Weights of a small image classifier.
Model: 2.58M parameters, 24-pixel images, arch gmlp, norm layernorm, patch size [2, 2], layers 6, width 256.
Training: soap at rate 0.0012, 11000 steps, batches of 64, held-out accuracy 99%.
Data: trained on coloured fractals of 300 iterated function systems on busy backdrops, 195000 training examples, 3.6 epochs.
Rows from block 2 of a small image classifier, named by matrix and row number. Rows with one number belong to one neuron. Each number is 500 + 40 x the weight over its row's rms, rounded and kept within 0 to 999. All counts start at 0. Numbers have three digits each. After the name is the row's rms in percent of the matrix's.
Before each neuron's rows are labels from the 100 images, of 14976, where the neuron reaches its largest size: "patch colour" is the nearest of a few named colours to the mean colour under the peak. Only what is clearly more common there than usual is listed. The data: coloured fractals of 300 iterated function systems on busy backdrops. In brackets: how many of the 100.
# u: gMLP up (value half) (model.blocks.2.mixer.u.weight, 512x256), inputs 172-255
# v: gMLP up (gate half) (model.blocks.2.mixer.v.weight, 512x256), inputs 172-255
# out: gMLP down (model.blocks.2.mixer.out.weight, 256x512, transposed), outputs 172-255

patch colour: pink (44)
u.457 090:466450494477510577462448492478508490482549492512451425470549569537561514532511483527426463508520540479507495526567554542498430532470417506485483493493471515577484494460503462517520455616470471506473495438513446608500519555546513488484543416513440464558
v.457 091:502530545534543467444541456455443530516519568489557498447439537454495594444488429494467545516482563544448455527566547557455537508445492544512455485441477511501482535489431492501502537516582494530472518449444574497557411519556548509511500524539523520476
out.457 102:495497521578498478570545577496521451524497467453481565516422408536491527571553455532593476538454383518470460471452468470582576460489541524451535530500494465516536487490553604481514491459505527518541510469491493450445570536482563563497521515520488507501

patch colour: pink (48)
u.126 099:469446393554490551445558519458509492495442462486502470539531555499494559483481459523525467495505486498543475525461495431482454528532513507543517534577413452492505452471553531508513529476488459550496465455481493512494531460520498443445499492495490496536
v.126 109:512486539507508514454469525517407533488548439529456514527544493517494482508498479480593451527544521498491482471476532438593513491520509518498460456495506508515531535577523538522532537545477504590551504567541575556575450503469444478551474574418505561506
out.126 104:512523614526517520560391397512528425441449516496496507472466531534461443545512530412517464534551471503496520551502535500542551496488470513464546479430534511529551508478490546586547555558503444532511445481488530550415460538461495529541467460510515534510

patch colour: grey (51)
u.157 093:507522355508518541523519503517567501470503552475468501494470492512502520509523516536482419530554422460469493508514492462476501542485438545477463586514466462447485510475520436413458508488494522498417521631522540437559475491517527441523467502483501462464
v.157 082:497461511580514473434488474559514472487513587433438456550506489530542517539550542486433550520520482489457421462485533511539546549501543564500480529495530546526523462411578511492502489445558554453539496494440527535434534582506540567508516538561496479484
out.157 089:468486495472510472516545518521466443498483501516479575528437584507547532528468505434511568496480555486496523514490579508495527501533533508490461488529461538518529467504519529548540428452471481474542480469462505509475449440539513569528461475499504489486

patch colour: black (46)
u.49 079:486557550429486428545456472511564506500531561533433495541479580570468604570440428510499515543464562479466554520484492538516491465537514461579523488508450410447506484419475483566484460499491522559516451411512506470463534492483494448494536465578505488522
v.49 085:486573442500499453454516553453504503467491469510543513448497552509483484535503492500459526487526577466486459525534479433467503549558501541534404485447559393600460452486564461453494529521458463539519456506519521446523526499515469555445492505456535499592
out.49 093:428432531483451514492525538554473511528493443453511456591482451564440506527511519494503466582526520512580499608420551503531451519489486522456444523490492524544550548516577491504515493534537447526530514458470472546484520518532513563544507538502449495478

patch colour: purple (35); cyan (26)
u.170 090:496541527439452494485431509481512538498573488523499480461588501547502530510527478439462514518523575488511448532567563473553497519477417460424643546480461525452467510503502533516450495570571462479553475555546507521502499466487554513493424488521524488585
v.170 082:440532516463560443468515504513480544527530514486494461558502470569460508514498449449486537421509522458524547441536499465477567595481473438470529530434397541547546494496467491497529528530512492541548512575596465475494476514479471526462472504486493441483
out.170 085:514514508532519584556563493553477554549467485477499538526467495473437525486452482559505515504532423516442554505534439519523499520568530475513509516476515531595459560460508517544526466484475505466456415430487471541550496582513485494469506557468455512520

patch colour: brown (74)
u.476 092:505545543511470490568517478475590498476496479502496536474467500502437466505403536562521432589536555568509510538530488572517486496471559524511521505458423526452396501386524502501484543499465508493469486469477507418577466457520440522455509493473507534470
v.476 090:465554531423432505497528535470506472471513525502476469494469467449504522489492529492530475571521498451507480478502474538535506484509476509466509537442517469540464427456564546512547512458465494453504582457571540513534570466510460485522583465453531450463
out.476 089:461434410453513515540586488502433468527498573485440447521522451571536537529573456427539473434487449486529459400495547516500460559600507585469495559522585486485528478589531531431533485487490440537496584501534527524515540599519533462582462529481514495502

patch colour: grey (63)
u.251 102:523505554484481541521450479477491506512478477523471393457452508480464478534439566503536490546606552529469509478537550484491475471461551545520523461549503536562523464589550493527493542494467539514473489532449476456469449557548426483525488547469429498502
v.251 104:463499441500508494486547518506482452578514417481546542553543529537531470555530468512474516465494523500524527444543491510486514530517478490525459538513501487418472545561430517548516476461512559479547498573475427525447481506519497574553552428451505478579
out.251 112:525503484512482486484444524476494575487504536510563532492562503527519516565561547524537509478483449460517472500477441451462508578453494377504485532468511495514488471474482517504494512527498494551540491519491551548501522533461479445557438543555446553470

patch colour: black (51)
u.439 096:536488534455518484484437524462492525485520505553559574489424491504633489501515507438464455481510525506511492505497486518483465542512533448540490489529482396463463486564564543480589508485481472527464576486540452526525507460529456521552469538498545506433
v.439 095:490406510532526514532515538521556548507556429524517547485491544512555550460525495448539476436468550499474556472524495482467490514508408549510542460509531498465541525477438486583474496497477474566486596533485465550541480496476529515459552509455515500496
out.439 098:473511464526494538532623461528494554546475499564447463513590532472527481489495445565462442532541480504474521431571473431513515477474530487472532451441527478541532504586496421502512440515495517497477404500547503516512430554425480546456543509492445471480

patch colour: grey (77)
u.343 098:535461590474491437472464491548472565550461525546574502491454452494442474515566520499556538558487475545512505530514530456453558479491503501582576480497523488571453497507482489446582520497488506460466550514491496405456405498448484493494531518498607500497
v.343 084:454540461593544532455504493544535555414537437463488511530523510555477515492487470521496522527487521484521497538541437528488535538408454544567468535500524528468482437533513516527494545498550486443481486506556527464509590479577516441453520487468500468437
out.343 091:501527380494496488513554540541501443419576532466484473474463516485510485473462507487468513485603579446525452562524503515553492464478496533422500470472479494471544509418402500493469535485462431497555476511526541532535562538519479447518514463404414515496

patch colour: grey (62)
u.101 113:543444543513481508476505528514467460586466497495493458463442474453475450579467560572504497480473516509528500513490479468493517513483487527458519570486493496448465433484525525498548505473427541513466463470558532549461513479487476529475531543551513531502
v.101 112:523521457421504564450489488487477509489398575553504513499541477531489483470512578445534521477529507567484442515460475521517507504497476469480444457539432506516566447494484510453525500523531485396488604505518516507463455499500505520526493507507480499448
out.101 100:482536479513492583542528517447498519440570496448468467478566453472486533423460420459483526444528504497484511555552563533529517450518519545493494474454451481494527495506461466482516535471501446516516526482443469472546473511460592519496433475599487513502

patch colour: grey (68)
u.5 094:468495500516485577537498541547525483449463490503461508532547433441530539498557485493438523489554491449537490520542519535519478486528478459487525437527561512440517529492530437461462479410584486386475476571550488491568537494492510476514480500547504483541
v.5 099:552542524550464538587522465495559527580488521428487446547527576461464466515493449529450512515524487517553517507488461529448508500461557492513480477459490513552449439500599508457448519574495571538443464488469529476572469534496459509533550503493498509455
out.5 091:541466461507529461470492513506495512504526446448514489445449488505442535486421492529523515511480510563473505545491398471504486445512486510494503569446482486591497508487539516547472537632413519576524518455472505518478514550579484544549493506488502546499

patch colour: black (58)
u.146 090:436419497489506427492466487466531501467504476553506491537398484548568512484533519615483492537433466530544506413491540458517564490544439527490544483495529524524508448496484568528544455556434477494495515482513494446489559535579584458525493527528518477496
v.146 102:466534481462565462468458484524496502568464464499564487449590466543512543489430440524557441468475497507439553532411515467516498545512508547532467508544452469465515524495438461538569499447506486497526442462516560460488426550459513448543496526514507521452
out.146 102:498499477471474536473533488533511548463515470477458562521532483458558556492544526416467524451464457502429500476537435536562478489435534430489503583469460485485479497496560405505474474491552531485468486526437569489538465451550454529448481519440544452601

patch colour: brown (58)
u.239 097:513530523522577528447533470543552548458528513472488535486490501505453436436433500506504553487519570498503541457491444490551554476395511500502497471429463525452580499500446558535479494459445444537540457491458531499547431544519500523519508508541501514509
v.239 107:474491601467516494485460498522515530508541422580529496465449470457481556460490558574434421578467510516476478507443525562444486497488453472500447432504464558500509477461492491484509513504507419516499497456498548407526578508494554457468502465510497501521
out.239 097:493556500514382529497479504505519481586515562580408497505547442463512600547486492499498448456504476490570474467513486456596412452494475467446467509552469529562441512562487456474496548582592466452499490535508477521557488542466532474530566484514519464479

patch colour: black (46)
u.499 078:439504538511461518576475544538536463513534471422498526504561490486538563467505505483512489534416535485469508552530460370528440457513479480445483449531510486433597531463518512551513397500499451511515543515478474495480430454464510517449421505490498460481
v.499 093:559467480545539532564554510526544439519437557488478532499495414461463591469552508498490472418486494463467524467551463492513525535520501576465479556504552522507560490475499540465508495542540519487455483517532449559498486510482479501506479484481442583501
out.499 096:538475500538459512483486486518444547526478542522460449554464507440499476502499448523486463468483516510458534500471566513514520506511559503554494534480509547521475479511524500495445555516514515496428508478569475562529540423466488506559445567531459523543

patch colour: purple (26)
u.470 112:473487504521555558574479449503482496451510509552524464512465516525361486431477535563475445416518596472459470592488465554427469595516450438458536509515494511490460481481462468493488459512506537541600468484567483496523494514558483500522505418505365406456
v.470 100:421527550553489482558426498505521539496510485548542545472445562519511451414533465529417480509516507508418451535473455517496563601449567465511527516492431537491550452477477450541501477544504478530552495485584457527424499485494455532522472476460575495478
out.470 106:491507520489510449487469480453423496489479479605513543534492488519492501529492505486398538609472529541428487498523460474512461489427560488565482560485481553500549470538542582522499575480560508483502508429579492589497519516447426415539423545522540516516

patch colour: pink (44)
u.252 092:561530467564586511489435469471605466564476473470447494522522423494474517466556524425465584545510480505525523537496519495590498560486458563519483560531489596483454495504526547570462583456517468518543512535552473545519575493513476475464515460493515549500
v.252 089:476482463509476570505461518482457496495466562539480520494609456440444567453489560438561463530513543450414507573465548527546524524522493507534437459556468504459524562517476522489500532490445510525457501452467535535534435489550513500472455424534532444533
out.252 096:516523484413488529513526503446474494497527564552522541525538555509496461559477496492510484478440551503502538543451535579481529529541514475491544471480533430472520462499546529470541350489472504479541501509472552485500446491400514481532498456440480532501

patch colour: brown (53)
u.187 090:463514561508455512454484509533502550586519506404479459507474526544453516405488532482529468479493512503532501506525476568451540502497476551518544442493549504538558510505512468607465481554554497499555481510470454470605501457522352473490483515526594506548
v.187 088:528527521527414584556541466456526496473465544519442451448492423462540482463534507505501462474544535541540489469541446515505552493434550522484537551457449590479507530485484475505461540570552416503446455477486488527506510486464437417506496485565583530437
out.187 087:499478509544526503535529484481505483492591522528475570487547493526520537590510457447469551550550528474533531518429531474502478454486519494516491582528427544523463570544550567447558482496495445549462461468478574430473497565473563464558507545495465469493

patch colour: black (36)
u.318 097:546446498495531381483403520474538496401473477466497535536475509506579472523497524460578500429501478528454480581479512526477548495520539575523559503510461487484430451521507490559537501514555529505477554576540418464496537476547503489504475478520555497560
v.318 110:531573547609445521416438586477396409471523545519480494516532532453441449494467478482477440510528493482485562481535446562568439531541537438501462535473492475546457494498459515493519404472458503453520471464522481472509459466495491467495452481554495530431
out.318 117:530569517497453455484484449424521477510463405496466441472536418524500476450551514514500499517483549487530493481506428523437519432504459471466513476494558439523481510502494480511464512433569463440543476440475453494486527522517553567477515518537510454511

patch colour: white (29)
u.336 095:498556569509470500446479507463515484551451500499463501480466486571584507502515549499446496486457525554421484551621480469432519553457395477474446492472478507469513474527512557514509493475568548523487528530508540514459534476505535575511493490397541524533
v.336 090:551488413502488570509500425564462459530526428463460527536537453464571526557507450543468459425446495529495543528517487535512505497514516530544445518543548437543438510511498450566571571459477540554472489547510479464423540458486473457493510421475508483568
out.336 100:525535447469489526538499509530440477513560502516471500513556491540526460444488418489478456511529521545481503414497461516477464478520554496442561533509480452484482486531519529482545421527479439544518442464483394522469476470497497534483509554606471495466

patch colour: black (64)
u.285 109:488470499475566541558470578504533496539445452608533541553484541511566470483484488501473485503541463534525478478552489498452438496551395499496484587483543532522440410503495530516551476488483483496503491524557503457505480508423454408480579538453543466442
v.285 112:526462473537454502521544515569604516480434467501483436545492410449490574531517522527465500539533482485506482500511489495488497411533587471445485478489528462545475513454498479550530495478499570480487506460529500452515432548557509513568469472497448440528
out.285 102:462556510547418480488497488520491458491433437424452433521500481465508526515516471478471492479535536506507529470512404501496480497536560480460517467472479551509547549497523573447470471478532486488484469471455508503500435506510511524470524547507434541533

patch colour: white (36)
u.236 093:495517508443501518497496480475537534511533487476484397554498512453543531453406494470473473518523608553529475482484476430496515486503513476541485485511509542536552490461429516501488514530534521500466484498460564523515503579577465524476519478470549504543
v.236 096:526526569466469529536444558525505436538491559473489452502524506449583526471501552523485453503509467504470437480483463476483503460446491505546480473482505533562495523492463461507535458531500481507448545489487528449476502437501461435450544509469479489543
out.236 095:519465498521461460419489488501515451534478516474509528581457484465541443525520412503536550483572437527556531598490463477468469514521424503485508466556420518502492473455548518503497558527450412535481478507512442482484516434449530554556495433549491552524